{"horizontal_flip": false, "encoder_isotropic": true, "encoder_norm": "rmsnorm", "encoder_activation": "gelu", "encoder_layer_scale_init": 1.0, "text_encoder_mlp_ratio": 4, "text_encoder_fused_qkv": false, "text_encoder_moe": "soft", "text_encoder_shared_expert": false, "learning_rate": 0.0012}
Rows from block 3 of the text encoder of a small contrastive image-text model, named by matrix and row number. Rows with one number within an expert belong to one neuron, the router's apart. Each number is 500 + 50 x the weight over its row's rms, rounded and kept within 0 to 999. All counts start at 0. Numbers have three digits each.
Before each expert's rows are labels from the 100 texts, of 14976, where the router gives the expert most weight on average: "fires on" is the input token at the peak. Only what is clearly more common there than usual is listed. The data: small renderings of single solids in any pose. In brackets: how many of the 100.
# router: slot weights (text_encoder.blocks.3.mlp.router.weight, 16x256), inputs 128-191
# up: expert up (text_encoder.blocks.3.mlp.up, 8x256x256), inputs 128-191
# down: expert down (text_encoder.blocks.3.mlp.down, 8x256x256, transposed), outputs 128-191

# expert 4
fires on: "<end>" (96)
router.8:489487488448494503411542510429515457568587494481446633471534584519459385469488539535402508581565580532561427613542529560431474589589439543533591496519507540460501505455539485565537437505555438
router.9:492524530483450530446583443521563539469441409477555467487485485466414467508560421530450545589485463567501517539558489497559505539434444417495561480505442488454533498577500611508407485480535457
up.0:599495536423518493500483473559534480509539503445541487512480520510598533489516504426541513417486521634553517636535499417439484519523535512591552604587601510579533487491515493520570576529485477
down.0:485483603473491456488478537473477563522504431489568516475527514531455476507430576553549464511457491484549452519544510500492518424446498526454527438452577468510437448525462475552575430467510433
up.1:563547532472495441498402475529439516409514515530413482475486602530482408477442531464503520536542449454577510448474514547478476489545448534422536447525501490514503544563532512436489454454517580
down.1:532450527463542417463468489487423546467482520464482465521456548576480451489388534531533460557581523524565585488438506577455485517517498490454561491581510505431539552485488480447503429485506465
up.2:502481463428532457465508536435495468637567560359465633544569539495591413535447473503550478489475601557486436570512578546431538505482472475549606478531486520505454455501392464498528462493525467
down.2:551607470492471474478589607538503523502526523436469570465529411404519459567592473547489522536472492561483447601488535496525529471528412430492533473354487492553471559515494538548490459581498437
up.3:485478506642499430447416467452406452506528550464515506421530391501538450548581431543533465432428526429498488438535486507458475462467478505519376565429482503479476509457442521519518553591453536
down.3:512443536549403546490477427503517507471510475581499507534509533470460553597486564420521484398581507513509587525494560491536534530490532499533469468636582563448454467537502502482463547498491507
up.4:550481479397570455532534470507527499545550560452484600536528557473582497524487489542521404456490609562515416591558518488450538461542462518570506521612487521591491464460440485533549472497566496
down.4:603473472535446508474564676523496452537512507431482563426497448463486511480528501477489518560433552555491454591482506534519533557497438463461542507417531516541486421522570536500545482483480450
up.5:568522412392480461531556508559562566498543469512487513505546486497586511514484491348559497421559511559472416427511466479468492475502556527507513598566466450580418503461501461465550567428461499
down.5:513444580568611589513430465468486485552541503506329455457392511623515428511466582471546445599570471501513479500502510496472479495499492549472462494522527458500549505543419472444539455516488469
up.6:542495445409480462521533555548557478441534564475485534530527558506602503522492495424548478392458544623464433565567528428564520439568519484591570478588570451671489478484519499527570548470453480
down.6:499400576547478501434498592430419439562502493395461545450429467575462535504417537515615434520468561570486421490442546550504508446535393520485494493518493451504491450576438457478556455506588468
up.7:491535452571482495554554453516492551472537573510464491434534492510528510543494512610489517418435459414545506495503457556511479478472465486477383502469482587438475508507462561534474513458502552
down.7:534513582530423492594564561525534516418526485540611421521510438420560511487566566467474487446437536483497562499530477443536480592440482505519479485483533608494478561443558507576435502418431519
up.8:545477450477465477407489500506404533474473466567487534460534487503526582536439459424453528515421464506494503423460531434472479498606422494484480500472362459544455555567576500423535512531569524
down.8:558484464546577514421475504544425480521417562507356555534514514607536470534438466445461567564499530520515494472482515498463406503573457459580542456502464485461527545544545514473522470571590460
up.9:474495469485516483505443549492478556553533538520462438511454427534560546574486537357478458394511497478469412425567458432428491466447525595528359604524583455480510515385453506519514511577443551
down.9:554504428486604580470647496516516508508536641528422564507509413441533532498564529526476531615525543510456439435462491381449482602531396585481437574457438486473501577476488478597466559469549600
up.10:490517407469498490551452464498524487491576480578496505460518444516574564491501474346519508471527568499495457393467487401461375450499475584487364577437473400544469522470478493479527530502439598
down.10:516466430505586462467468480534462518525580500548423478470467498552559531513547560424516537543563478511533506451418433418423417459562448602535411510474460459553558494452416454536560548555445540
up.11:498459477503535456479473501542429531426471520501482476495608593507497512513416500405610404458478471531513465473447512520454461468582489592480544560635469475518424453546495445418573406474557497
down.11:472532536551535489471479504548439549483465508438424548487450509596511447534404557520437499598560510521589432537578480543323528551524483523447516510491451547458512446525493407490466377540447513
up.12:454508408449549492564564485513529509587510466506474486396510446508584460565484505447546471460483542521500472384491516489451500452519532568490400509484471399568459457477438470457449474534559558
down.12:526484478545523539526440547549416493544535492521414492425462445532555554541491526423553471470530515576501454533463461373529440426501435566566472592487461485519539529487426508514555562504499506
up.13:609414478495620493450513471522426437633471497461455565468412568527477458527543613398548425487495460555399463474446468543518488525590526533495523501500582519551445487569440488474532523533446480
down.13:389532517554513499530470468493563531451582466558459419545501520529533479427514490493591554537491434532491468423495455462552509432491554501376432473496471426560489615463498526490545573548537547
up.14:482469520462489508487507553479450488568451499577503476525519470556570595472425446451470469471404445531430456404558489415475505518546488500658506509487545567501573462452533496503532505574519503
down.14:501496408533546446492484480518454479581537548509426515520454468543519533572443449442405566537472533456391445472508569472368408568524442616595439518521447517439513511491512410536560567525550588
up.15:502555388422537483540501420526557478461546485569497456480510472480594527524529458315481525468512587453462447391531487453445415421472528613496410573449444421539457534428466471483496584502464594
down.15:525502469491597505504449487560438499556600493547420496409457477561539523511558551399516514524591458531500506458435460398467398476527472556527383501441444415507547550459400470515548578548445563
up.16:535585552584440496506529446526493468551599585511455512473446527418504486600537542521566511489535577579457474555500502524531509467547509479533461413538511493506413438532402502540502534527530495
down.16:559478495443524514454554545538535493505474518504396523494504458465536436555474537507504503550514525540509488622466549460503508558492528503509605544513485499553545510494477522531487506551478510
up.17:548573419408511416522547517524548553522516547466532530460503502509628536510478531502513470397461603571529439566524509448593554444496554490517466529455470537593420504421398504523526424531464489
down.17:434468534525552560508438394434421593543472435549466448393451479535430435598419562484583520482509392474556561473511563430491488473491500494419461472440482490473476498514439535433474519571531559
up.18:549492343493468454523528521528474545511539476529486589523503550480596498565445510478550485544567563510512431552552569481497529393464524573470495394492470473570454475476481429507496434444514526
down.18:428482445526556566507433429446574468461533531497527431515439442574487507488477455443564473465445494563477519545501568445498379504563515510498467567588506543493466545445484534478406544471487503
up.19:434387508494504469482398519483411459663463495466480486538459465584493537489474535494606405522450513557458577511532473438458467486628558451567529526514614442526586522506516513564634398587551402
down.19:483522527467523490595542601536483554469547449452521484546542502522556588433520428547505497536477576574523522463486401492537541425477477560471425550501458402469575586500504532505537495546479481
up.20:563397544536491537445405445544451463533536490445582501490468521556478448472511582399461443415463549551517547476477400524566455552529532524532437531562577553501518492506519539550561523503454499
down.20:426513567488574522494504475533541562484470429450517595504523392400465442560509504540504470533562463496602564560559506408542550500423526437428547467511516531486474452490494506509408518549516482
up.21:516379487514477593529528566483563545545458453456534518498601505541502406375487475491486470469475486586506541478571437495487537516449516474519502578584525548498546522541507575502464546537469537
down.21:493614562491507550480510508544504521477452442503632544513569491443472477512507496503494475457516495438532586550561498471580567496408540421467562447433477505496482486443511535501413558503468502
up.22:477365541455468493478467527505374405648461491487501532441414573525464518487493521535543389473423462551452523533500527546501482548613480453499542480405550527514517499516497503510522455579550387
down.22:547531484482463507589488572599558554473530466583457494515582545516545476394564522417504508568554451527488475497506385455539486489487459572502510549471466448485520582473491535593548508489464526

# expert 2
fires on: "red" (55); "blue" (19)
router.4:474426510497475532441470507588471542449545516562488415527537451620460540461324488564519533488501476481532545594576553515463515481549475394534551468536516527498556485550563477547515408533508556
router.5:457508534471462574556556515436423538563513482541491542504471439463535511498463494507455501503413487552440425425599590468504507490551418500560418466425613490533473496486571469557500506551517506
up.0:539514537449438571560479586565575485477422559471555457561588520484520415462498498497584434460553574555535496535553451483561546557520535470473604566590492467545491537478502485499486426505540491
down.0:537518509508510524512536492509497440536451477433502628574514509502459452540467481484487482595509556631485506531477533533408560565527485509473615446516487514531497557549502493468533414452544448
up.1:470520506589537561466512486507499443567473494580502543540552445516516472475594418464436567567485485518466550517537483497446473523512495540459510528495397425429527561452573508424468455458535433
down.1:485586496558500563444508560503550445505511431545525566501540387421531505525545471456533556528554529494431494498476469496455479552571459420489515546503375440439506548437553453565429491478496474
up.2:573457501554433486404409611520470558532484530448502516523586480537508400546488453516504490559528477502495590608555537519523576506598463536499544509533543514408562450553530494425514473460519468
down.2:592499490507546427466404531533432502537469535492347519524452533583526396521466547525522488529539529457607495481467458616476483543497425468475461533515478521467491519505483537530535429461481439
up.3:529507438512427455502493496587526483559460521391572593582537435477482454520578448519517437510508518535475474555483508507550569520473531557507529492564571511530391481523473518509595485454410540
down.3:465539589557477633512558527495472436499478546543445497491425448533448381494515479477511450571530537545523548528389516562540503471559459417394485464450455496426535537445537561469451483474512427
up.4:548561390485473477504527495537515460492463482434496555565524458523497515578479410463524470397445539438473477507555567504548582477590556492499538551566543507512471494435486504500549510490461449
down.4:495502494463566557609642553470565518509569484533481433461504501457519465390550553492454543556506446527421467413531444537422465518444524496480441514478449509478463561452434436513509565421437549
up.5:446521485508566600541529445537533464427530463568481534489477491452467534423542545507522539446494446501552557420411516562551550511557524531374577501425406393499508515518563591483462559428532650
down.5:532516508462472595580588487525645428413494543526470469592526512407463471427550541513565500508504515579462641468402482450538540487508496458437560488500481462532456567443576562443543583380479528
up.6:571449448467376472437451577532462514509476506432479527581561453527486436586522461519494491522439499458506495594552557523552573515513554482511528428556559529469459424595534459460520469502464507
down.6:583455522473525436576433497554470533505522542529404451505483556563516425463474555472514525564513457489609533520455466579511448566526503518506509565526520499437545526523521508513534424463522461
up.7:473461538428429538518486524518562462444450537538546521587515513473442428392518527555541426483475472462522566467460514562596534502529601420437580521534574471492516539502573622479474536432496498
down.7:505515488440473579589557463541640413482475534482545511505541496444422414540602484553555438547507485569496623494473462553558557501518542436396521451510546453505500544505590571444496545463501479
up.8:528534519476492521480539500519527455500462506455512600625571462504537405442476499507590423457540550599513541603515462531585544547552564467487627561592513437570510630464510476498596555469446461
down.8:473567517524510499506561517508590500533475464529532568499539443490482436538517462509520480555499550574449518553418525501402560509534537444424563418479457417513498476513547482425447454459489460
up.9:579492508406388506485497594532476501514411564450537537542524446517465398544438445492542443504483515514509564539511556486593582491533536449537561465549574517460511494531536521436548440497434523
down.9:598456493539501420504443543543431549544560553433423408526433550536561406524481524489477541546522471486594535514468503577487464484517540514511481548591481553441507576531467495511554410481533453
up.10:462507537509458569577511545518578439466418489519568568552547531437438434469457552539531378510512448570548550514489457524520533554544534472417636427520500509523518517610532561473481485440559490
down.10:519552499483451578562541511546611416440442537494537488525559529449454433463494484509554469523533524602505571442436473531503563557518520464405551465515460468521510553530582528430510500435481521
up.11:483558475497510456538588441494548537467574498483508501480557472418567518465513474575531501429562618540531512492448526497477554474476535555456506543522418445588436508408383456473526510424465589
down.11:449438527556594522439466478454505513500529456571516471461516455477491589463470560505471556499578465477446476476505472422423492505507463549563452446519459467435549445389434504598435583489414527
up.12:537514562538568547528546538466555464444507505519512487498492478444450480446549550503454542476538479470561549459471429592572440542536495488438483556490505423450537502513534634548433599402444567
down.12:568489537467467580545542502571595466406497476474535485547541518456462383472643499491526505517545518551524562478508484464614518507513529467382564544521500463524461582477574528466488633421427506
up.13:447572463444472494468501464551596477481498470483508543494597495532594501543538434442498510523553624577491573505534495466501549478547541563446532531556426421524417529497528472462431492512443531
down.13:443532567447607636446472457474503486491518519492455475494504460541475478479500540423448565543594512562472536516517562478386483504561437480521533438476396508457530431432479442564476577530437498
up.14:474538379514496443488463490576508504530576466461499494543543480520591550520591434409459493520538593525507543501499556457531578431519558520464495480542469376499429523435461507435465518508462542
down.14:471549542446562609423511515453542505480520536482458542467501474486502480463575544403458562519601590519391540516477452474431398519509507525500468488454435468488510508407517426531429643496385529
up.15:488540442513505414558577406554549517472551493439482514541538433446562522488504428535518503408523586489506483482474535547511583477462553534489540517568444344611467533392408473511480563489485535
down.15:480528560487557534469559470504588518445509469470416540477517487496470510471491549510530577521555448542483567491503498483439422462532466552551515415498481553428556460423492446540567558552475504
up.16:597516485443320483464465556569478514457439551449527524559528516479508451503503512497463501559478466513516499517552551478581595513551592470559611490525534550466493436550525597472524486543498440
down.16:628489483507538394568450566528465540495466587545427471543456566503564431535467533460480496557465471475604499530486484520478438465518484528534443542573488489465483502502519523551539389473513444
up.17:438483434622560582449581531454575460554410424542525553502584398550535481493553397424410538507513482486511593507501511516520452488543472562438472533509414481489489573457547490434481461454510487
down.17:444609544559546518437557522519530464489439489500559585509521405418537512466538449424494544530561611499479545482465485503437492563522477480536520493548426450457541552408553500532445467441483463
up.18:566487467566454478481470624550453530481387493446485493457521445531541390519433423469491479542478456430540548590483467513443574525536495511472572440525509565458541532519556434475491392517565495
down.18:564451506505596416473405560536414512549515554465379438549494518519545423543477575492499566562477482482649517474488535617461469521536467491467508506568440484484516568526425524519494378499521435
up.19:578547536556481524554477546498528479543392552461471585563384513454552456561542507466553501470518524583472457589489443458579444585589546426438543519547612401495463543441489525572528524525485501
down.19:510616590468535445419457456521519435475487420465561482444542440571483382566593532429508508494485489552502613487455483557580531464536548493345504493535490415513529548485471519484486479497508439
up.20:512515480662407462453589484578512502567479410401494512542551405465567538574560428498475549549439450479438476458498523574500601502478454562524522508515438523488502458475531483499469533533419549
down.20:489540507544545436440525483487471526497493526461466497530517466565538364561478543441496579547554537493519572544473522561458451532507465486466490524527469453474535589469517475496355418490567479
up.21:560497451536499479503535505567549455515450541331512544583516506506512490523596455526540435523538564575420413535435499517515527558443461548510542628598553506476394437492429441545573458426484494
down.21:569512521514490458537484561531487541586572525429486507524486558555557455494537523456438497553494606540486411510522467550469481578475466515578511459538469557474501463541446458530525529539563458
up.22:584474487402404527449481512555503497482464557477506502547511481466494480482555477485523442510440494506508560514511500413605621549519533480527566546561553566510520491579508531489547465479465435
down.22:614505478518562435535540454509451496524508615475443453472493519536550420526452495485477516536534497490566490520435538504448491466507521560510536620597513490450516598497424499496554451444480517

# expert 6
fires on: "purple" (70); "black" (14); "checkered" (8)
router.12:455523532447466625537536487500489509442521498521547484522451529417490499426498582523573534468462462512571531428553447500468508513455462423517512481454558561568513529558506539563454519482469560
router.13:573472492458456549494538539541543491473440417574490462484603528498481509503497523517497563464534456563585481435515428436475414507536495495473496428411509525550529527533527538542512575500527516
up.0:503468426542457475478492478516479475554535492426493582507471531556487476612496495484540440492457652537502485545554554481515586447592578530516480490497450418473474476550506521400509430537439456
down.0:545559461569514521466473475477509467514533533568528434534479394507496517555535382437453531500530460473449487460415548443456479535545513471473391547481448427486530470445495457496482502504584510
up.1:525465480541526408453500523480514465536537542438498547571424521570511423570520460476528425511481575469439555565495559568520548528531517427591519544646549485478459433503445466517598432483470456
down.1:520556592414532577516551609531456440477496493514489612401522457522450432442453539439563432532635540464494485482439369478430515503499453611455446448510479557459450418493513509547510590489477472
up.2:532555557470457414402477445507507512463578652412502543546506515537515453541495500567495475548459530496540490614533461497524540510559508478554500533575531599549431501489528502517561467507527386
down.2:528486542505482501496467552583445476522464502486487420464434430512487476564534513488523516563556574497557536525485503459517552533541497521451584512557531489474543467562437515515484423530500466
up.3:551544518418509481486514357444545471512550597529516532647538516531541451500519520564491547525603535493489432497503572505483513415535439480495531458467533517478539463489482403502548502495556515
down.3:522424504519430504563476587535559430550509493494594452451478511570454591519527568437522431543509602494520388448514486509515481474388532487461522532510593511512427445588503532508601555489486500
up.4:575553367530450550531573536553587531491559593535513463479555522543570416495540502426412566559527521489533499519484465430531466548442495584495488604512482467490445566498433493513453503434409603
down.4:502602556549554526489528517504478551448545532607449499507535470452546436508590412501472589535515479495484549526532467438493474498534507484491454491521410473500626622423479544535464536581455540
up.5:460482525519556506507492480515466507557522485473449548459527505525516418541542446472503476574557573459502544550527599571478555474500539536521546458535491432489426516532549439467470456507496551
down.5:438512423573563414527488498485460556482620420587489422491497447487554508425521438470542568429466552421495516517525542429500439443470515570433380554506397443474545540427440526541502509483499564
up.6:494424458501542523522542532496569476575555528533488537470504460530569440543460524535536486499501508519455502491588528529485505414492521523491532566496486456533502492504465430459500509481535425
down.6:457442461505513467492478508507486580513542464487472494500568504533568522488548576505522452419531520505499469464535522415541479495489546529446458504590548461541450469384436431503517489487492454
up.7:434454508567533434504463451464425482576550493531474572450465464549551489639476507469542518501490542473468554495464512540393518479553519538571458436490541416469512470462417356451511477565574488
down.7:514511535459516455497488579479517408474562474552502522443447489480551582455526580470549497482543439536499537504451461351558396412531474473516456496519532494452531446459435507531661591533495509
up.8:574504476441461444506464514538532463550576509371483534506449529535547429523549545433529487545552609562415486619479553609513570454547503515571575471541569469513405447465462500483505482479473414
down.8:610507436582413432484500517581433463509412536469429508552469522467488521614568527460600491477493464540462531582480511584488478495553485510507487486440517553526513586500618542469510435500464503
up.9:637477566425495545356481508429506467523454622450438529500517522483507451467527547457515530576521487513522426524494493550500494552558443481544499579543488543461433516479482522522553535399446458
down.9:458518518504577485507560472449459556469520554554466444450481496454504418480559475595471574535508463461501546493453512431486428510491423512438431544484496468448542575532491506518472596551513627
up.10:526490478483476595505578543471606536519474514526558489497583404490513466478540498476396535573537444473516400526586510478512470600393526506431399558504477490457496580473536517544491514491414533
down.10:553543518562548481504543513518469557398488542597498544503553494390517420448564438496502544516556461469519533531517467423520473519493480524509483528444436467489592607494503536528537575485423560
up.11:542489463496505444433476475504514441555481607401483588479492548596503410520566478467561441514455580525444503597540576581527544483523585491582494559580551507483365414432509428518521441499453470
down.11:457502494490571462492530496556497594426508435568454482409589501404480553446486495527467522565550395431558545517466506432566544567464405489381490542444395504448524626422544517516464518539432532
up.12:546494459491445453450480458484503524530572505415562553483510469603474395496511464477469449526505563521513486484499486524467633468568529482511537490512562506416478506489571479434513419567459474
down.12:540578585614475501499546409429507450576486472537532513492498479450454484505519393499523570467522457466436595493496499509482532504495437414517533435512514416455539566557524555487486483448570471
up.13:540510468504480398519488528548528488560503527382445553497501458561596451513533435448555427616491683556496408620497545494521514506492483520589554548521552487558393465504472470454567422491467469
down.13:560483550534491483563486502513526559470368476504481522457505564490480474553478558538511462552538443555474580516525387578568452531589442503480528415451494518553489525550458455457436414532504561
up.14:456522502494513487534462430386362488597493491509551522499489485478468546512458447431420488530443555543405469531496505508468492544506469501653475448491608490502517438417528410582523458559474538
down.14:424489498508516421489465450450444440586490489452496551526480488503522553536498422478397465475454527441482423544650588496471497525489444575556433467472526570542478377496470433514461508562492474
up.15:471470491551498554454409483525437420543500479525516566553487512517431491441476412418500489534468458542516557482488546553425535478635491487488523471484461451506622557535636489363502489525539465
down.15:498531449483508477435477502456527442539477483447495521531472411520477475470485431402499528542471580526423559465459480563429544562576524467521515508598455435426527553523542460464462421488562436
up.16:483501572563456499464525434516468510493503501446494523545508498504467383487525511586442507557478491435533577533534506594506588545533557411467576574573524565409500510528598557502455463509506439
down.16:560562583497435469465531519511522477503387463517526536518450470502426463560563522465483481582537495506452529521527489547527585564531531434446567419529547494446521476528567496529447451463469405
up.17:457427402552554438400493504534482531597494547358534591480509520553491467523504438486530447574474559471452526571450511560479566527560553509537551538572509480522451438498506421432459451550546453
down.17:443535549568507493446466514563438502443555499532457474410494475503538391504589533458557553498517475537465531515505418476500525449601421469380431470426415501466480499411563548530502581433547493
up.18:507531556465498445493472474506538491598555605442515563552444480503513454579481584511453485590523558589414527552499446578530541484581530494571551485477495490451450501454508496614588393524489454
down.18:502544441464483380435416433456475518563511522438573551506480513523495458499528511528377423546526506464519480538590528512536509557427409527476535525499527531501472428501492406478403554559505491
up.19:545475510532430418445480541511582523472498511440576523525549493539468417453502438537485449568493504531572528564534502578526597539444521449491574608515480586423503520555550531436427376455525439
down.19:573556514507422460493526526530466532507420457485514462549505510481443458562500515484448532535460514546545540536536480497523570570521452414451642539605548561486529556584503533539482395461484443
up.20:513492443527587470455400547528436569546605516432494479487516455483510571477426501484546530507553536433518531558422547519546526448533573431543514514525471436477399481407518478445548514471450515
down.20:520459474523523441475481508511455498569527540453519486450441531569491462514448489480481517491451558463523490529503555537489540442510579500457489540585545463421468422514424482596511361485539428
up.21:595543437501414574524528552538534497480554545496536549451551431513527384451540468415451564538497475439546458586554508460536473601464521586447420567550498538445454544502471460441434520447385542
down.21:521588509543522519527523437521481578471504494623442531490550469437577408500603445503517504507539442477496542570520507417500425540538474505480508544528394462493564589446502547507403537560435534
up.22:577546469520467494485474399568536528558545606404504515588502481548507423530532451488519434550504591525473496604524570487494571493563579507523591554645497487509422448477479490489511448452483356
down.22:592548472523431531513546526565572398441519524464530388579427422489509556533407572499555523503495470573440488459482422553517478568550421500407487437566504566540495548496483475461491579452571511

# expert 5
fires on: "<end>" (55); "green" (39)
router.10:542384515549533513491610419465497530562544499456570440508538483562455475485507504416470562485419500508469516396506448524389478548507512559489498570483464462468602534538557507503437505501473519
router.11:406511493558529553475519514431484482539469469520522493508523455504486454481456443453465502545495458503482581508505457536449482534573433510459459521561496456473640462532556442519467497527538500
up.0:426586428511531441530409497506472496507546517533439457457472483518522592535529560542562473475493504470471513390456553461527510420516575595433442470455533393538444445480483501460436531476468572
down.0:429430467495548535565504517452495499477502563479505407493416528484487509506465539521546431380463479468564462522542568444525467415446589562497421545534544501489434406464437526457573550464517572
up.1:538529556515492540539433441534536495481557586523533480555471503508529528537529492583478517500562460526551447477551518479485461462490450470469436449427586513476552432510462561556458580431504504
down.1:596568560502461505571485434605543553461545515574459495445533529434448469496518519556489492551539464440610517527563543461617516457494447515357564567387517530494440458538506541476484550501438596
up.2:453545527512443572551559530531577524475502453523598524466545483460482432488539461547459524568450468492563569467527492561525587522397569441400546498434455531477525539587510618489377529419496514
down.2:590579519454412479552497512601550507419502501505488486524548510429446518453533501499482513546509486494564565484490460456579586476420535425346586481478500507503434518532565618461486539448477494
up.3:489514469543459461592453544496455493530518497510404492443503529513559526572480534521553471476539423520485484504465480409493437374459469531463476393464503411524451483496384500515493528470524632
down.3:548542553510556493483516552527533590491544564525524521459546439454488396540452516546508569564585542419590467533526530435507553488355448509398550572406502581533459415539452568511446531449449547
up.4:509562478479589455566479418587412476513577512618454566410496610502526398573421654478493472501566422526501481465545434430480494492507509504486567463443517663517469481507438439491552446539455541
down.4:480514501495623487552510487527495426500468539532515529514555519458548446457502508498557458520578582474656530463458564497515445449456394515410576487462460507508523474513430549526491482529543595
up.5:502495488474447517587573534512570470420519461448528499514448508354472410458529459497549434419478508510482589533490525575482519482576599456451482577536480461523499520528533548454515552481493588
down.5:426536512510562544530527537470584406446453496481524485497555446465447445458514520473610561467561540563399636487447452512448487542578528474479501472505388475491524571426538484447512533484485503
up.6:542476509431523437570485512539509487530521508437470571546510623542581482510534596483543399544540616560529421561516490477469547456461493490546538481572533550568407478521442469439566511468465443
down.6:527541373554418536563436466503582411502594592485485500538529524567586480467458470481609456519486596597452465524517586503486516439506502498470483493493506421521440449551433571409522474532544434
up.7:489558459532442456566436475543460465486550518456523486472543486458462514519541506571568558536476480604557462500509489516563536365451471469509531375433502455531486500544474529546507487478528520
down.7:490477526505539595482462520549540519450528475478504485456541468475439425406532521475518538542530573426529433460510550450483550499404488575361538550516454511492469421497474584460425580511497519
up.8:569511457405525463552491463511491546551581514487500593553499657483568471511517465552578447478531574510499464558542579490529543425478538535565526395491510521541381456458410487526474493516506471
down.8:458438405522470539606458464506490451507550635443543413435476520539470556545416548495507461476456569497486467527433540482475504510496545587488434557534540538504434513446499487448409509554450586
up.9:555545456492510513613496501540482470456559460523431469487503531484520548616526547437558481470485556560525455486522439476497497431521533464476533418381533518561494454516477548513499597575468534
down.9:493486501444532529554530447472545557476535553539505504502570486468500498472420574563507507543465577412552387509480590517570442458463423570428460559393494523538415423543415551520505526485472586
up.10:472503438456458471584529551565546550461526476561499477539516504441563534488520430517576509418585508517547465501433505436578543440507540580548502521583492478680425584421379471432517489431551444
down.10:527515484570600581463470505529432499469523520499508440409482460561506443611508562421497439469555533552489522522454450587490412504586578521481515584486455514561476510486447471506393512517485510
up.11:590526409388491473562499477576574525474533544452506477584456580471605410449569534461513462460522590517583501662580500433552538505492529458501528554557521505612440515445420525462499512487490525
down.11:468552510502510509457580549487536520496475486488583513451590361552494441525443476459489514538430610536495501479491570603435525549578499465583554456486478500496430415503551471523470391499495395
up.12:420541506582427520521521543506575553460499510506613511458530425422520461480549448577523530548431475470552583512588492496562569479408584445436518531464474497494489563530501614477436552481474529
down.12:576585557427435511496443489573565575389500500540487502517552536418485454416555526484471488519557542488558513477484476435566588490512492462411605489495482545505454492522534612474473532482470499
up.13:388550513566492490541550516553595574456508472498637455446558484446473469477583429557529555502466514472522561535567488506559510495379542449428533513442494451516489529532532602545399490433481515
down.13:538598541418428532491474473590573536409467509523507448580540595463465477424530514495465530469526514515558558502539413445583532525468510451368608504488441531483429462541558605480457597488419469
up.14:428515508511496475599611469455584507487562537565521499519479510455444553508543520534435528493476427489470507457557526494555507515484529501448426500389504540504494489478421545557426612491486609
down.14:539566497442457499511513504583534558389531463519467446484566535481487459493546561539560486494495445490538517561566468424598496448495478464437552552456528525570465444488518606525492505437471488
up.15:574583480429451425513563466598556518463554469450482495567519519492621476477556501469529480473567612491540496622552465439603557476496571531524592510563534490630407476533470488489472505452465476
down.15:545450512517516528470493540494503401512474526472523589461547499573496476491428549547545509490444608597512517569473567600545536473538557444612593492441488480526480437524466487430438445508494371
up.16:498499492502466525434445541478451530553436500571479540494521470559558556552457445466441535612464451468558479487625501383444451546448474488561460498429512577432573571477521444554540419614552418
down.16:514559468482533524468474451441399559549501468526492581526504463554502545543484467485428559537474402456509417514634480454415475561506401518577461493444459559429559548448494393576446445538510419
up.17:643543468439476454577542484495518469520544525445515605521481565500470483586513561505540415482575561616426443584554522495520539426503519469526520448483569563537423444514462469536611431554536448
down.17:476507510501499523489514510430469422445560533574530495480443513531438563512446571440469450446436471439447490448617511548495505563554523504453435543478514560435517542459498436502472492535538444
up.18:455553559509476530548534494515571567470594516563512511539519495523482494555451495553516571486468508447630473525535529529453492496404496564444425533448541573470465452484467545559426522409505553
down.18:581541518467408489546498434609493516448519499507441456544529529508515528498500500501544460446539495609631536509485445396582542485503441534397533538491470531465468482546518595466550526504527492
up.19:594452458453505403546503509534509535471458440538449514540515491471562559460489539488508508484609460504502519515513525362509437423524531482511474500550528497450478532481463474500560606489401512
down.19:489473472538600488486490494493457552440487514520499534458549437465520429500494472622492534518459460456589517510443535431524456410507461463397513514440536503517632520503439533513485460562497560
up.20:468548526531465539543547488495609545418478456483571501445586457395477433463605482558454536548506455455535542454529468553549495527414539492386513519426472512497539522502527633559377567495428563
down.20:554592529436404471532513509593583549405483503520521454510564545431460481455528482508480476515554466500540579534522452460617537474445486510374579495507490467528494490544521596494479587442492529
up.21:492555424551494492561478487523411443482509491560471532497464511464497524633493566532574475430557495549525492548487443433476471360433408505454475438474477478568449555473415539527501541482497532
down.21:558517545483576507456435541605518563465515504521484480482527427507493364530408496548484567581543517402596418513512497528533520398393469572464531511486477521532508400562423590545422453497450531
up.22:553584522518396424613551477552550508433528554504545468491486524424524499512532522603466551450513528467591455568548530555528519471478494444424486452469508504539513512487507606565460549448498564
down.22:578575576477448483488475491550555515425532464564479455468476557487474483504522555502457542507541488460554501485529515479558501543443483467386521588461523546502461480519549586501420540482524472